From a checkpoint of a small image diffusion model: 32-pixel images, norm rmsnorm.
Rows from block 4, named by matrix and row number. Rows with one number belong to one attention dimension. Each number is 128 + 32 x the weight over the matrix's rms, rounded and kept within 0 to 255. All counts start at 0.
# q: attention query (model.blocks.4.attn.q.weight, 240x256), inputs 172-255
# k: attention key (model.blocks.4.attn.k.weight, 240x256), inputs 172-255
q.79 [120 125 123 138 150 111 130 146 158 177 134 110 133  63  83  99 121 168 149 175 109  88  68 120 168 152 109 172  99 194 182 109 178 175  88 185 152 148 116 112 142 140  47 139 153 162 175 124  89 105 100 154 134 120 109  84 145 181 115 109 188 127 103 115 111 124 113  60  95  78 109 141 153  42 183  96  55 148  34 130 212 160 100  75]
q.80 [200 136 111 118 193 132 137 113 125 155 137 132  90  97 105  92 130 156  39  65 120  93  74 115  93 139 129 143 146 121 229 139  87  86  87 119  79 127 128 101 173 135 135 181  95 140 109 138 164 116 127  81  86 147 107 142  82 120 163 131 181 144 179 100  89 136 126 136  78 147 137 125 104 100 138  95 154 100 169  91 208 174 126  79]
q.81 [170 129 131 114 168  73 109 146  77 140 151 127 137 136 114 161 106 142 116 111 127 132 157 111 103 160 113 116 115 180 163 203 141  48 146 120 177 201 152 157 141 134 118 131 132  83 144  53  94 140 118 161 117 157 191 128  89 114 137 112 136 187  97 121 115 125 137 103 175 177 150 137  95 123  98  61 132  50  66  84  53 180 131 120]
q.82 [146 160 123 142 162 132 100  69 110 169 183 219 110 170 150 183 132  68 125 124 137 122 176  93 146 101  58 141  99 153 115  91  76 114 140 238 127  85 122 158  65  89  41 123 109  85 100 118 140 149 107 162 138 138 101 178 152  93 139  90 161 133 159  59 147 157 108 133 181  86 134 159  79 106 128 126 128 148 118  76 110 166 103  45]
q.83 [103 150  96  81  95  71 171 116 117  90 105 135 100 117 152 159 147 148  77 122 127 178 144 129 147 123 115 113  60 160  96 189 109 146 142  61 115 131 181 109 123 217 152  78 102 191 189 164 215  20 160  31  75 100 158 137 151 152 101 128 145 127 202 160  95 133 182 122 119 123 100 133 128 165 156 167 135 121 126 117 177 142 135  87]
q.84 [149 143  95  77 147 158 165  95  78 143  82 180  71 141 167 172 118  93 200 137 162 154  75 113  88 116 109 149  96 183 158 118 148 134 111 138 100 135 103 136 128 188 176 159 153 124 119 150 147 179 170 127 100 158  97  83 129  82 123 118 185 157 124  94 112 119 114 137 110  79 115  92 145 187 121 149 142 118 155 135 126 102 163 114]
q.85 [136 150 181 113 158 128 170 150 138 182 130 156 148 170 180  80 133 174 144 136 147 134 128  87 131 112 167  52 103  53 113 135  63 109 133  87 119 115 143 139 128  70 119 105 165 184  98 100 141 189  85  82 133 156 180  87 139 160 138 147  77 156  94  81 126 116 177 119 175 167 146 139 106 140 145 100 113  98 131 179 144 124 190 124]
q.86 [117 148 135 116 155  88 127 165 150  92 112 111 146 137  62 109 176 121 108 172  64  67 129 105  82  94 181  65 100  54  87 134 118 129 136 101 155 166 185 146 129 122 130 165  94  89 127  99 146 184  85  91 123 112 124 146 112 113 125 137 153 117 142 116 143  89 180 131 165 194 122 114 107 100  97 145 107 157  78 125  86 103 170 148]
q.87 [132 135  64 145 109 113 120 155 113 134 163 150 157 162 125 109 101 157  97 114  86 118  91 129 129 136 114 129 165 156 108 152 166 101  68 142  84 106  68 153 155 136 125 108 142 121  85 118 170 147 128 173  66 123 102 190 147 128 135 182 189 146  76 165 193 136 161 124  90 167 143 126 134 119 196  94 168 141  67 116 177 170  85 118]
q.88 [125 157  89  88  45 142 136 103 113  81  82 135 104 123  68 162 115 143 148 103 150 102 148 156 184 141 116 126 145 109 110 135 141 198 112 220 102 167 118  76 121 131 128 106  96 186 137 100 143 127 134 136 147  95  88 174 152 156  70 146 120 137 129 134 169 112 156 100  74 130  79 108 130 118 115 112 105 186 122  65 140  90 122  97]
q.89 [148 160 147 101 144 172 176 162 135 161 138 143 112 145 124 136 157 159 148  75 118  83 155 107  89 115 103 112 122 131 137 151  97  76 151 154 112 113 132  80 124  63 139 111 154  90 143 157 127 123 166 142 114 106 123 137 139 142 125  92 123 158 118 219 105 169 180 110 162 151 138 119 131 136 214 104  87 121 143 148 105 106 102 171]
q.90 [164 130 162 103 204 127 148 148 140 144 142 129  94 117 138 208 144 151 122  94 118  95  97 102  90 143 117 150 131 129 141 173 115  80 154  62 104 137  66 126 183  75 134 155 102 107 152 124 126 106 124 126 130 176 102 132  52 182 152 180 188 123 130 166  88 142 161 145 100 155 160 103  92 114 122 140 101  68 110 106 152 137 125  87]
q.91 [114  96  99  62  95 157  81 158 164 135 152 144 105 144 113 120 140  86 133 133 110 134 139 107  79 119 104 121 127 117 109 140 131  68 115 175 137 120 165 149 146 135 124  93 127 165 178 130 156 173 147  70 104 124 101 136 115 130 154 141 191 158 105 145 129  63 149 117 108 108 108 155 131 151 106 208 107  84 119 186 104 125 184  77]
q.92 [118 146 145  93 121 112  86 148 124  74 125 128 187 138 136 132 170 141 113 123 114 174 149 125 113 132 112  92 118  99  83  85 149 154 142 160 183 167  96 101 161 142 172  93 114 163 135 105 101 146 129 102 138 136  97  35 105  81 145 104 140 132 161 134 151  83 104 158 139 110  70 154 179 130 119 146 115 101 139 128 139  82 157  95]
q.93 [104 136 142 124  86 110 124 158 138 126 154 118 146 123  44 110  71 105 134 169 108 124 157 125 146 135 106 165 122 127 129  98 154 102 178 135 123 121 142 135 132 127 129 110 172 113 129 114 203 167  91 124 119 140 143  96 156 161  92  95 179 118 136 135 105 134 152 112 152 110 160  98  91 146  74 133 167 168 150  86  81  93 159 137]
q.94 [206 133  85 111 134  97 116 139 117 207 149 169  78 131 133 120 151 112 164 120 135  97  95 134 174 195 128 145 138 160  99 141 126  85  65 138 172 130 119 170 114  96  73 133  84 105 137 127  83 160 106 153  98 119 152 168 109 153 108 160 188 125 110 168 102 111 111 129 124 122 143 116  82 144  77 186 107 124 142  58  88 125 193 139]
q.95 [110  98 169 164 190 128 176 156 146 136 132 142 144 102 127  98 154 150 145  88 123 125 128 113  74 165 135 122 171  42  77 145 107 143 166  49  85 171 105 107 140 157  85 124  98 131 113 158 153 190 111 156  80 152 100 111 158 182 118 140 115 163 135 134 129  73 130 115 149 117 159 166 108 117 103 115 155 176 123 125  74 160 156 135]
q.96 [101  91 178 184 129  92 115 156 180  94 113  73 145 157 160 178 127 162 156 109  84 167 185 162 151  73 201 137 134 107  74  68 120 131 178 164 107 166  39 101  98 118 173 102 137 118 171 117 155 218 106 129 107 133 116 186 141 120 142  83  76  72 120 149  83 172 164 127 112 140 198 109 190 137  90  65  96 199 163  82 156 122 114 131]
q.97 [154 128 107  80 165 186 134 123 116 158 104 144 151  75 107 140 118 145 103 172 201 142 121 128 128 168 116 147  98 116  93  68 145 123 123 147 138 157 155 134 162 188 113 194 149 108 171  98 124 109  65 136 166 145 185 163 132 183 133 174 128 151 116 143 123  98  73 144 146 167 154 112  92 106 122  82 128 129 159 159 153 102 131  89]
q.98 [ 99 103 147  72 101 132 162 116 108 133  70 109 163 161 130 111 158 168 141 136 211 155 189 108  82 193 156  87 119 145  71 153 210 155 112 140 129 175 146 126 138 162 149  84 132 135  64 141 109  84  49 108 127 127 130 111 103 155  66 172 101 139 141 119 139 144 124 125  91  83 192 143 228  58 205 123 148 177 146 188 134 148 116 153]
q.99 [169 121 163 191 113  70  94  29 140 124 101 195 194 147 129 152 154 132 102 212 121 135 130  65 100  62 163  69  47 140  47  69  87 129  90 123 192 190 148 182 122  62 170  85 154 138 155  92  43 172 193 177 174 133 180 108 158  76 127 122 116 138 112 129 190 151  97 134 179  98 173 143 113 135  52 193 171 135 177 150  90 121 163  82]
q.100 [143 113  90  57 120 141  83  42  77 131  82 186 150  70 131 139 154 116 114 151  76 110 159 178 132 182 135 128 192 190 163 133 165 125 128  95 177 146 162 135 133 179 101 189 116 102 175 149 104 131 102 141 147 114  79  58 107 116 125 170 116 112 137 147 151 124 103 114 143 161 129 183  94 135 126 119 122  47 147 159 152 157 152 181]
q.101 [111 149 109  98  56  71  96 190 190 128 105  55 132 132  81 134 113  99 156  98 175 174 184 129 116 116 189 218 109 127 151 132  87 152  94  88  44  95 128 201 148  94 125  79 140 153  92 162  78  80 142 158 126 150 154 121  95 125 168 159  99 122 153 124 104 111 145 119 117 132 108 155 134  81 104 213 140 129 123 153 111 122 132 114]
q.102 [158 162  97  94 168 141 138 164 149 122 107  95 147 167 205 108  89 109 115 103  31  12  37  53 146 122 125 185 163 120 177 126 138 138 111 123  89  62 157 149 124 194 106 117 138 210 204 159 183  69  84  65 125 162  73 109 149 172 114 120 137 245 123  89 125 112  94 205 124 160 148 128 115 133 192 144 163 139  80 100 175  48 132 101]
q.103 [140  90 157  47 105  46  98 109 146 146 147 156 103 176 113 108 144 152 120  88 173 176 134 148 196 126 135 124 151 170  50  94 129 107 141 152 145 145  89 128  85 145  67 103  93 116 134 138 134 166  96 148 123 149  80 170  74 114 163 159 153 171 113 166  73  81 128  82 158 148 100 174  82 133  80 130  70 153 116 119 118 104 130  94]
q.104 [145 178 180 125 180 183 135 102  95 141 187  92  97 133 124 134 107 121 106 140 152  95 122 116 108  89 131  76 117 170 111  59 134 122 133 157 138 192 111 119 181  76 107 164 182 145 136  65 134 156 128 128 126 131 207 156 162 186 119 163 127 112 155 135 114 142 115 123 143  91 181  93 121  97 118 109 108 107 163 119 142 100  83  91]
q.105 [ 71 127 139 136 135 204 160 144 103 164 120  98 150 168 199 129 106  88 130 184  75 111 153 120 190  50 159 126  75 120 148  37 141 170 112  91 115  89 152 135 113  97 128  85 132 145 112 116 172  97 123  86 141 141 117 149 113 134 108 100 114 144 104 146 140 159 125 125 185 114 142  65 117 203  43 165  97 113 162  94 135  90 126 144]
q.106 [ 98  84  94 163  81  97 131 167 174 107 138 189  90  89   0  67  59 146 130  91 134  99 119 109 147 194 151 125 116 112 170 184  43  91 106 103  83 150  89 132 133 143  88  98  76  72 129 124 177 146 115 128 153  92 151 182 166 168 124 125 100 134 103 195 115 142 105 104  62 144 116 124 123 113  98 145 187 145 104 194 159 114 108  83]
q.107 [119 160 131 118 127 113 169 156 130 132 103 167  98 146 119  95  84 159 127  83 148 195 172 104 108 114 109 130 145  86 159 152 149 174 136  94 104 156 133 146  69  61  98 158 125 158  94 131 142 169 124 153 102 133 195 119 117  80 101 108 131 161 127 168 157 148  82 112 127 123  85 142  81  69 120 144 158  67 118 146 111 123 168 163]
q.108 [133 145  97 112 112 105 170 123 123 124  73  37 104 138 107 122 116 121 185 104  89  90 118 104 103 145 132 115 124  91 162 143  75 121 145  83 141  89 148 153 131  82 160 114 141 160  44 143 135 166  78 134 140 169 144 157  49 121 102 140 116 106  89 184 128 148 143 114 145 108  99 153  93 152 100  96 131 142 114  84 142  63 130 123]
q.109 [ 69 108 144 122 124 101 139 170 115 151 185 186 172 135 204  99 195  80 138 129 205 127 142  83 104  92 102 100 139 174 168 147 148 136 128  67 105 217 165 133  31 138 132  54 153 163 112 111 148 108  68 134 131 137  53  86 125 148  82 162 130  60 105 133 124 158 156 166 170  90 115 121 122  88 116  70 192 138  56 160 146 156  67 139]
q.110 [117 176 147 138 168 158 141 170  92 160 153 122 132 159 188 148 133  74 132 147 132  99  71 133 151 137 100  83  84 131 110 110 159 159 116 139 168 148 150 109 131 123 104 119 147 134 161  87 140 128 144 164 102 131 190  88 115 123 119 129 115 110 164 115 131  80 127 103 162 137 106 131 146 162 187  70 163  56 145  69 128 140  59  50]
q.111 [128 156  99 112 118 123 137 149 183  91 129 169 101 122  71 113 110 139 119 125 100 153 155 118 144 173 114 120  70 137 128 142  80 185 175 123 174  83 139 137 141  83  93 181 108 120  86 104 150  97 126 142 126 116 186 137 108  69 165 141 145 145  87 147 122 121 134 131 156 157 167 105  50 187 125 107  83 142 161 158 118 133 130  85]
q.112 [130 116 173 141  85  43 122 129 111 144 189 130 128 103  79 143 116 155  67 106  89 110  90 122 157  93  98 108 126 170 123  66 134 152 157 126 126  96 102 124 178 118 102 154 113 150 164 150  34 170 166  93 138 142 163 117 127 138 160 127  78 115  99 154 106  61 153 158 139 145  87 131 165 127  42 138  86  84 185 144 100 112 115 137]
q.113 [100 119  87 154 113 103 110 135 102  82 114  90 146 141 111 142 172 115  76 143 123 142 129 200 134 222 156 151  95 167 174 142 147 108  93 109 155 113 146 101 126 121 198 123 128 106 118 115  75 145 171 162 125 118 142  77 168 154 112 152  70  79 136 132 160  59 138  93  97  91 112 127 155 150 110 159 134 109 188 147 135 118 135 143]
q.114 [109 102  83  80 111 184 109  79 161  79  66 117 148 108 100 136  99 128 174 129  95 129 120 101 116 125 182 167 114 136  71  98  90 125 104  92 105  84 115 150 167 153 145 158  85 125 161 127 149 137 134 210 146  96 170 119 115  77 175 128 138 149 129 121 182 176 118  93  94 104 111 108 186 117 109 122 100 179 141 126  83 162 159 155]
q.115 [144  84 124 124 103 129 174 169 112 152 128  89 146 175 123 145 125 117 104 113  74 114 176 236 184 109 178 170 168 165 120  59 123 125 144  47  97 153 115 113 165 116 128 117 153 190 106 100 177 148  77 153 138 146 159 135 102 144 116  85 109  74  75 118 134 139 171 120  78  77 150  37 157  73 104 149 163 125 104  79 148 117 137 143]
q.116 [ 74 127 149  71 128 118 126 114  98 148 119  95 171  88  91  99 143 149 121 121  39  52  69 184 152 139 123  95 124 161 179 132 129  85 205 105 119  78 150 112 127 122 108 201 160 110 143 149 136 156 156 140 115 126 136  77  80 164 124 150 127 121 101 105  80 109 145 142 110 171 128 180 111  58 103 127 189 143  94  97 175 192 191 110]
q.117 [ 97 130  87 124  97 142 101 147 106 138 110 150 138 148 120 132 109 110 108 135  95 156 148 162 167 169 174 128  80  86  77  42 108  66 143  99 140 135 163 119 124 163 111  72 115 119 138 125  96 164  67 100 104 128  81 134 128 140 177 163 110 135 133 141 115 202 124  89 136 117 100 135 134 168 127 150 138 127 139 100 146 143 139 102]
q.118 [166 165 130 119 150  76  71 125 102 156  95 127 159 106 132 125 156 110 169 152 206 163  64 121 105 188  62  95 140 108  87 152 118 122  97 149 118 145 143  67 117 223 224 116  56  77 122 114  78  99 133 125 127  82  50 112 140 150 161 151  89 163 172  71 135 133 156  84  40 124  79 110  85  78 235  90 155 123 187 155  99 161 152 119]
q.119 [153 114 101 146  92 141 156  90 123 172 165 121 126 131 179 155 123 101 141 156 110  68 129 136 172 136 123 156 170  96 151 200 147 151 166 145 125 121 116 134 214 115 169  99 119 209 116 165 100 133 128 147 104 172 116 187 163 154  98 129 145 195 117 158 134 150 118  99 139 131 106 145 177 160 163 169  95 132 171 100 119 122 133 125]
k.79 [113 164 108 108 132 171 155 145 147 118 100 117  69 147 156 197 205 122 122  81  63  95 155 134 119 104 146 112 135 109 107 120 132 137 133  82 100 110  84 122 139  61 138 126 170 136 114 104 125 170 153 130 138  55 119 155  81 133  99 100 113 136  92 141 138 166 131 136 188  79  89 168  82 170  96 170 100 114 102  91 168 142 130 201]
k.80 [136  91 161 125 140 193 104  96  96 154 145 115 150 124 147 123 178 194 149 102  87  87 105 116 114  91 108 101 143 129 149 113  99 102 134 170 141 138 144 119 204 145 147 142 161 141 140 130  91  50 107 140 152 128 117  94 181 138 119 134 105 123 126 111 141 183 125  82 143 143 142 105 100  90 134 113 168  90 120  88 128 166 136 167]
k.81 [153 141  95 134 136 122 142 102 130 113  90 146 131 156 136 180 144 182 196  74 130 138 120 149 113 139 109 129 126 128 169 115 118 121 114 175 135  96 162 133 167  73  68 109 133 149 138 117  77 180 130  66 136 133 132  56 130 133 156 102 131 142 152 113 174 114 100 126  92  92 171  94 142 180 138 195 160 155 166 122 173 145 132 112]
k.82 [119  68 150 128 131 172 139 170 188 181 121 129 176  82 132 140  67  82  88 107 146 129  98 122 112  99  89 132 124 169 137 111  85 122 137 116 159  97 160 124 100 146 137 120 147  98  73 146 154 177  78  78 167 116 200 148 138  96 179 122 106 107 128 128 103 151 162 123 197 143 174  83 148 146 147  79  98 167 147 119 175  92 228 130]
k.83 [ 69 151 151 203  83 184 176  98 147 131 156 112  83 124 126 126 121 142 117 147 105 186 151 151 130 104 126 145  73 182  59 152 141 146  69 132 103  99 107  93  75 129 169 133 128 131 148 122 102 113 183 149 151  83 146 117 175 157 125 127  99 111 124  78 108 134  84  96 108 171 113 155 118 117 128 140  65  86 173 128  78  89 152 114]
k.84 [111 107 109 126  66 163 152 140 128  99 186 107 160 120 105 139 155 177 103  84 147 136  83 149 144  52  69  56 142 174 133 116  83 100 143 110 120 109  57 108 186 166 174 140 131  97  82  84 149 153 113 162 133 134  92 121  59 156 127 149 128 103  90 123  98 117 215  85  92  59 154 121  79 214 132  98 139 149 172  98 132 183 146 163]
k.85 [110 138 177 145 127 150  69 129  94  49  90 146 206 113 136  27 135 153 162 170 143 127 154 116  81 164 118 100  93  89 106 159 115 145 158 132 135 106 142 166 120 171 113 146 102 119 103 143 134  96 153  72 162 102 120  82 111 146 195 206  98 115  82  55  99 109 154  78 131 134 133  96 163 172 127 175 150  77 166 186 175 172  57 124]
k.86 [133 157 144 151 108  45 118 168 150 107 160 133 128 118 133 158 137 115 103  90 143  80 116  81  77 117 109  64 128  63 147  95 129 118  86 127 115 134 147 152  86 134 126 112 101 163 157  99 156 169 142 122 125 118 132 124 109 135 106 114 118 159 167 123 170 125 137 186 111 131 107 132 107  92 120 107 193 137 126 127 127 130 129  83]
k.87 [107 141 147 106 157 107 177 110 118 199 143 144 159 134 111  78 142  84 164 136  79 113 112 139  90 131 183 168 161 132 118 117  64 116 152 160 162 112 127 166 140  96  88 153 196 161 135 162 126 182 105 144 118 145 116 137 155 152 137 135 107 113 153 118 143 144  68 171 120 140 194  67 157 135  91 174 152 108  83 106  92  61 136 134]
k.88 [ 61 127 141  86 152 140  94 147  98 115 168 114 165  48 110 158 102  44  73 175 141 164 119 190 154 137 103 128 154  87  98  89 180 100 132 109 169 108 199 152 131 123 172 121 172  84 111 135 142 168 117 106 127 133 134 163  93 115 156  83 141  91 108 141 132 151  63 174 126 104 136 140 102 189 127 147 162 132 136 131 103 120 113  84]
k.89 [149 127 135  77 126 181 147 107 101 135 137 170 113 159  90 120 126 127 106 143  98 147  87 110  87 121 110 123 124 156 122 169 144 143  88 121 156 124 146 151 137 176  44 112 108 123 185  77 152 153 145 122 195 149 130  97 124 126 146 126 114 155 161 116  68  77 114 163  94 115 132 171 208 137 133  69 169 123 131 138 124 130 140 106]
k.90 [ 80  74 164  45 103  55 106 119 174  82 113 116 137 151 116 125  94 168 111 108 145  77  95  98 110  90 127 141  71 167 124  89 154  43 175 189  75 177 118 120 166 153 122  99 206 114  78 138  85 164 129 131 143  77 133  96 147  95 117 147 156 125 103  84 116 108 129  95 133 154 109 111 180 165  85 114 151 124 157 167 111 165 160 153]
k.91 [127 135 156 137 102  98 172 144  73 173 139 139 188 128  71 142  95 141 174 169 131 109 102 126 106 130  69  75 125 115 116 115 114  92 137 166 115 134 113 123 107 110 153 144 154 128 171 127 105 110 150 101  88 122 115 193 151 146 128 121 125 127 162 147 162 134 117  69 142 166 183  96 163 113  93 144 169 169  97 165 120 103 121 140]
k.92 [130 154 128 146 117 109 190 142  79 120  97 134 116  74 127 146 153 121  92  96 170 128 119 171 124 112 123 122 155  51 132 119 199 154 132 114 109 135 154 114  67 161 108 224 107 140  90  99  78 175 125  67 127 117 176 169 104 144  84 143 104 166 138 157 105 101 184 108  79 142 107 124 109  38 133 166 157 115 164 148 164 119 123 161]
k.93 [154 142 120  83 155  95  92 112 133 141 111 113 126  90 110 136 152 123 108 129 134 129 121 144 151 187 147 144 130 116 145  82 127 125  85 110 138 125 173 140 133  98 135  92 145 137 145 104 157 135 131  97 127 152 103 156  81  95  89 137 173 172 136 128 161 200 146 145 143 132 122 136 111  88  90 164 143  99  98 155 128 110 153 139]
k.94 [100  69 117 128 103 111 135 175 127 107 163  98 133 172 124 121  95 160  96 133 124 112 117 136 138 124 121 183  99 162 125 168 128 100 129 142 164 143 121 117 181 112  80 146 163 162 144 114 125 123 120  92 123 124 123 153  78 127 189 157 134 138 103 140 170 117 102 118 128 155 170  79 144 151 113  98 133 139 150 203 125 147 105 109]
k.95 [174 155 153 110 116 133  62 167  98 105 139 114 123 149 164 100 108  95 119  77 125 129 150  96 151 130 135  75 136 113 133  95 147  80 135 138 143 134 151 129 121 135 122 169 123 151 153 124 127 131 110  40 118 161 115  96 117 125 137 162 110 160 149 142 158 122 174 191 140 119 105 142 122 139 153 127 192 128  91 120 144 147  84 143]
k.96 [190 116  94 178 130 148 150 136  98 186  95 127  85  61 130 151  89 120 102 130 148 209 180 155 158 146  73 136 170  74 120 245 143  82 113 178 124 134 145 126 128 130 200 101 127 143  88 154 111 130 122  73 131  91 112 110 147 132  65 111 119 113 155  89  66 122 133 120  89  97 120  84 108 156 155 108  98  94 132 133 141 143 137 160]
k.97 [118 136 145 113 121 162 118 124  96 144 127 152 113 191 152 118 167 122 130 147 106 106 141  89 112 105 134  99 100 101 116 119  89 175  64 121 120 127  45  91 118 100 163  95 120 123 111 100 129 157 183 152 139 133 107 101 120 125 188 105 192 116  98  93 162 122 160 162 149  89 164 127 107 105 122 165  90 158 128 102  64 206  85 179]
k.98 [178  75 203 130 145 188 138 173 122 189 155 100 148 124 117 162 173 146 169 185 131 122 101 158 177 127  96 131 127 192 146  84 131 111 168 120 173 172 103  61 173 142 138 142 171 139 198 111 180 179 153 125 155 127 137 172 111 162  59 101  89 215  75 118  99  46 142  95 122 121 127  48  64 128  42 118 166 124 117 141 153  92  91  84]
k.99 [149 148 154  53  73 149 104 142  94 120 135 137 131 143 146 157 169 174 122 146 181 108 134  45  57 143  49  92 135 195 208 169 176 167  95 168 152 185 162 151 127 136 169 155 131  88 119  93  95  95 133 179 119 113  55 153 142 115 106 134 142  92 182 106 123  86 161 106 199  28  96 154 111 141 221 145 140 127 139 131  79 146  75 153]
k.100 [147 105 213 109 185 186 156 128 118 126 156  95  90 145 121 166 124 113 146 159 123 125 199 236 213 156 114 124 125 143 169  79 128 140 143  91 123 101 156 110 101 169 161 168 167 104 155 150  75 189 200 193 112 136 141 106 142 189  99 128 119 177 105 162 100 128 140 113 129 147  96 166 129 109 126 150  93 132 113 145  83 142 146 166]
k.101 [150 119  81 186 115 146 102 104 163  77 131 118 131 127  77 134 121 137 115 136 179 151  75 120 135 188  96 127 178 142 183 222 188 157 173 174 105 141 131  91  91 189 139 153   9  74 117 167 120 102 104  94 114  87 111 142 119 104  82  88 112 129 115  92 124 133  95 134  51 162 112 137 154  55 209  92 130  91 117 142 123 139  88 143]
k.102 [151 146 120 106  35 133 161 147 102  59 133 128 117 182 145 119  92 114 114  97   0  81 225 155 160  42 165  75 146  60 104  71  98  63  97 107  67 123  60 140 147 114  82 163 140 113 141 105 169 105  72  86 124 183 183  81 112 106 173  86 114  75 134 117 120 137 152 141 102 115 140  91 139 181  50 136 125 125  70  95 103 130 138 115]
k.103 [159 125 195 119 164  54 101 115 150  99 123 107 128 202 157  86 185 176 155  61 175 119 172 108  81 154 101 105 168 127 164 151  87 144 103 149  89  92 101 144 141  80 135 148 103 164 102 153 120  68 202  62 143  59 110 150 144 127  93 150  80 116 148 108  87 120 129 121 155 150 168 174 140 140 150 113 166 146  91 126 124 162 111 125]
k.104 [ 87 107 146 138 104 115 132 149 124 118 125 148 181 154 133 150 112  99  83 126 176 121 116  55 108 125 174 170  71 114 181 131 177 129 107 120 155 156 132 106 138  96 148  85 129 109  83  92  95 109 159 120 136 146  55 173 119 179 114 126 134  96 106  66 118 173 124 112 137  67 135  81 158 165 182 184 176 181  89 117 134 193 133 121]
k.105 [126 121 139 170 135 189 139 165 125 175 165 150 128 109 126  89 119 128  97 108 144 121 189 117  93 138 136 107 168 101  86 142 103 100 111  83 180 128 130 142 102  52 173 143 155 199 126 105 180  81  73  75 108 144 116 105 102 158 121 114  95  94 166 145 122 167 170 153 142  94 116 130 175 139 167 123 102 104  67 123 202 113 161  95]
k.106 [ 49 133 208 111 107 132 109 100 145 163  81  63 139 183 145 114 153  76  55 182 117 182 142 128 114 115 138 153 136 142 158 158 109 101 139  68  69 113 178  96 169 129  75  84 167 113 136 121 120 150 171  64 139 103 104 155 117 102 133 156 183 143 158  86  51 115  85 135 155 162 167  81 106  51 167 131 152 172 164 161 141 105 116 175]
k.107 [109 108  98 153  80  55 108 184 120 167 104 104 129 112 127 129 146 107  93 116 181 140 115 170 130 148 155 151 128 204 121  96 137 154 124  97  86 170 129  61 193 193 119 147 129 102 114  58 170 126 138 105 135 142 156 162 139 111 115 176  88 128 109 164  67 162 144 134 162 167 140 136  71  84 148 160 132  84 116 142 134 158 101 168]
k.108 [159 134 125  77 147 192 110 156 121 167 126 121 166 187 184 145  82 151  49 146 113 119 188 108 112 159 165 146 146 124 200  99 146 149 117 157 100 157 137 117 138  61 140 146 132  96 165  97 112  99 194  78 137 133  63 137 182 121 123  79  80 110 141 138 146 151  82 117 191 127 159  89 105  70 158 157 206 124 174  91 156 113 120 132]
k.109 [146 174 192  73 132 102  92  95  87 197 108  91 133 171 195 150 117 125 140 151 100  98  62 112 169  99 130 175 121 215 160  97 115 174 150  96 151  64 182 174 187  78 130 126 126 170  88 114 125 134 175  73 163 154 135 167 133 191 127 126  77 160 124 138  75 140 160 129 139  93 106 111  32 159 140 163 113  80 116 125  63 102  41 152]
k.110 [ 84 147 173 160  83  92  53 136 127  73 135 177  96 174 180 148 136 131 115 134 141 114 183  74  85  96 163  99 132 140  49  76 143 150 115 209 163 122 113  96 144  75 166 123 148 193 133 108 139 185  94 128 155 143 201 176 146 104 131 129  67 117 135 108 146 155 154 120 144  79 128 175 138 150  83 168  97 128 106 111 103 111 125 155]
k.111 [ 97 154 104 170 139  82 137 158  96  61  71 180 148 187  92 143 177 152 168 108 144 133 146 120  57 176 151 153 122 108 129 159 128  98  99 166 128 113 117 125 110 130 153 225 134 111 178 129 122 168 140  81 154 127 158 130 150 115 135 133 120 132 139  67 143 153 165 123 144 135 135  83 162 110 139 132 176 125  66  93 111 161  80 156]
k.112 [100 133 168 146  51 120 157 135 129 131 155 103 129 106 155 100 163 140 154 120 177  84  91 119  70 109 154 158 151  94 126 121 156 127 117 114 108 188 112  96 116 195 119 145 101 180 119 119 161  86 129 110  98  98  70 158 155 132 107 175 116 132 152 111 147 146  68 102 181 110 153 162 182  80 211 128 135 152 128 128 144 135 186 110]
k.113 [145 129 193  97 189 117  79 103 131 104 102 125 127 113 123 171 137 186 116 150 146 150 169 162 185 198 163 134 104 163 152  65  91 158 142 156 183 160 100 194 152 119 167  79 135  96 185 122 129 142 206 112 135 125  87 120  71  99 175  78 179 133 177  85 125  79 150 152 179  95  99  47  92 159 125 114 139 142 144 101  98 117 150  94]
k.114 [114  80 148 105  77 167 102 124 115 103 107 157 142 115 116 179 125 119 175 178 152 147 129 119  63 150  24  34 160  83 131 171 152 148 132 126 108 142 131 118 137 142 127 127 105  86 157 137 135 168  91 228 130 102 115 121 136 129  38 134 149  99 129 137 109 118 144 102  56 163 146 191 161  48 211 105 157  96 120 149 115 132 125 124]
k.115 [162 107 105  50 111 116 108 118 110 133 128  96 139  83 155 127  41  85 103 112 181 207 196 186 197 157 205 194 178  96 154 172 189  79 121 145 114 118 114  93 148  78 116 118 141 151 111 122 146  47 136 100 100 123 110 137  96 134 100 120 142 115 171 154 133 194 118 100 152  76 112 172 112 156 129 136 148  78 119  59 149 135 111  95]
k.116 [142 119 123  83  49 104 154 110 154 106  69 151 172 169 165 140 122  96  79 158  88 171 255 128 187 107 143 137 103 164 125  77  97 116 130  60 105 100 145  98 148  97  91  98 115 104 104 161 173  72 153 187 124 120 114 157 162 137 115  98  52 118 126 193 161 132  79 103 141 121 121 139  87 131  61 159 154 158  84  68  65 121 140 164]
k.117 [182  68  90 143   0 138 135 109 127 168 154  87 166 121 133 139 152 143 163  95 149 193 201 150 138 121 130 120 165 146 118 168 138 131 107 165  73 134  84 147 153 102  82 169 174 173 111 133 133 103 122  93 143 128 109 129 128 178 118 109 133 115 123 130 164 197 139 179 104  89 162 147 167 160  53 178 138 136 119 136 132 123  88 156]
k.118 [133  82 119 123  51 114  78 103 131 102  87  83 132 125 120 191  74 160  89 136  89 107 101 154 153  80  94  68 102 159  40  56 147  96 164 196  82 162 114 167 219  92 137 123 159 157 178 159 142 145 169 139  97 137 197 101 127  47 202 162 101 168  92 123 107  23 128 106 147 183 140 165 128 181  49 118 140 179 177 155 112 129  98  99]
k.119 [115 178 166 162 200  72  51 159 143  47 133 149 121 186 120 102 208 106 143 137  87 145 145 139 168 185 113 169 140 168  76  63 106 129 135 158 137 146 113  97 127 184 172  57 122 136 135 107 150 176 104 114 180 120 132 108 123 138 192 140 121  62 187  80 147 169 175  81 142 149 144  91 116 152 127 127 189 103 145  98 147 130  68 107]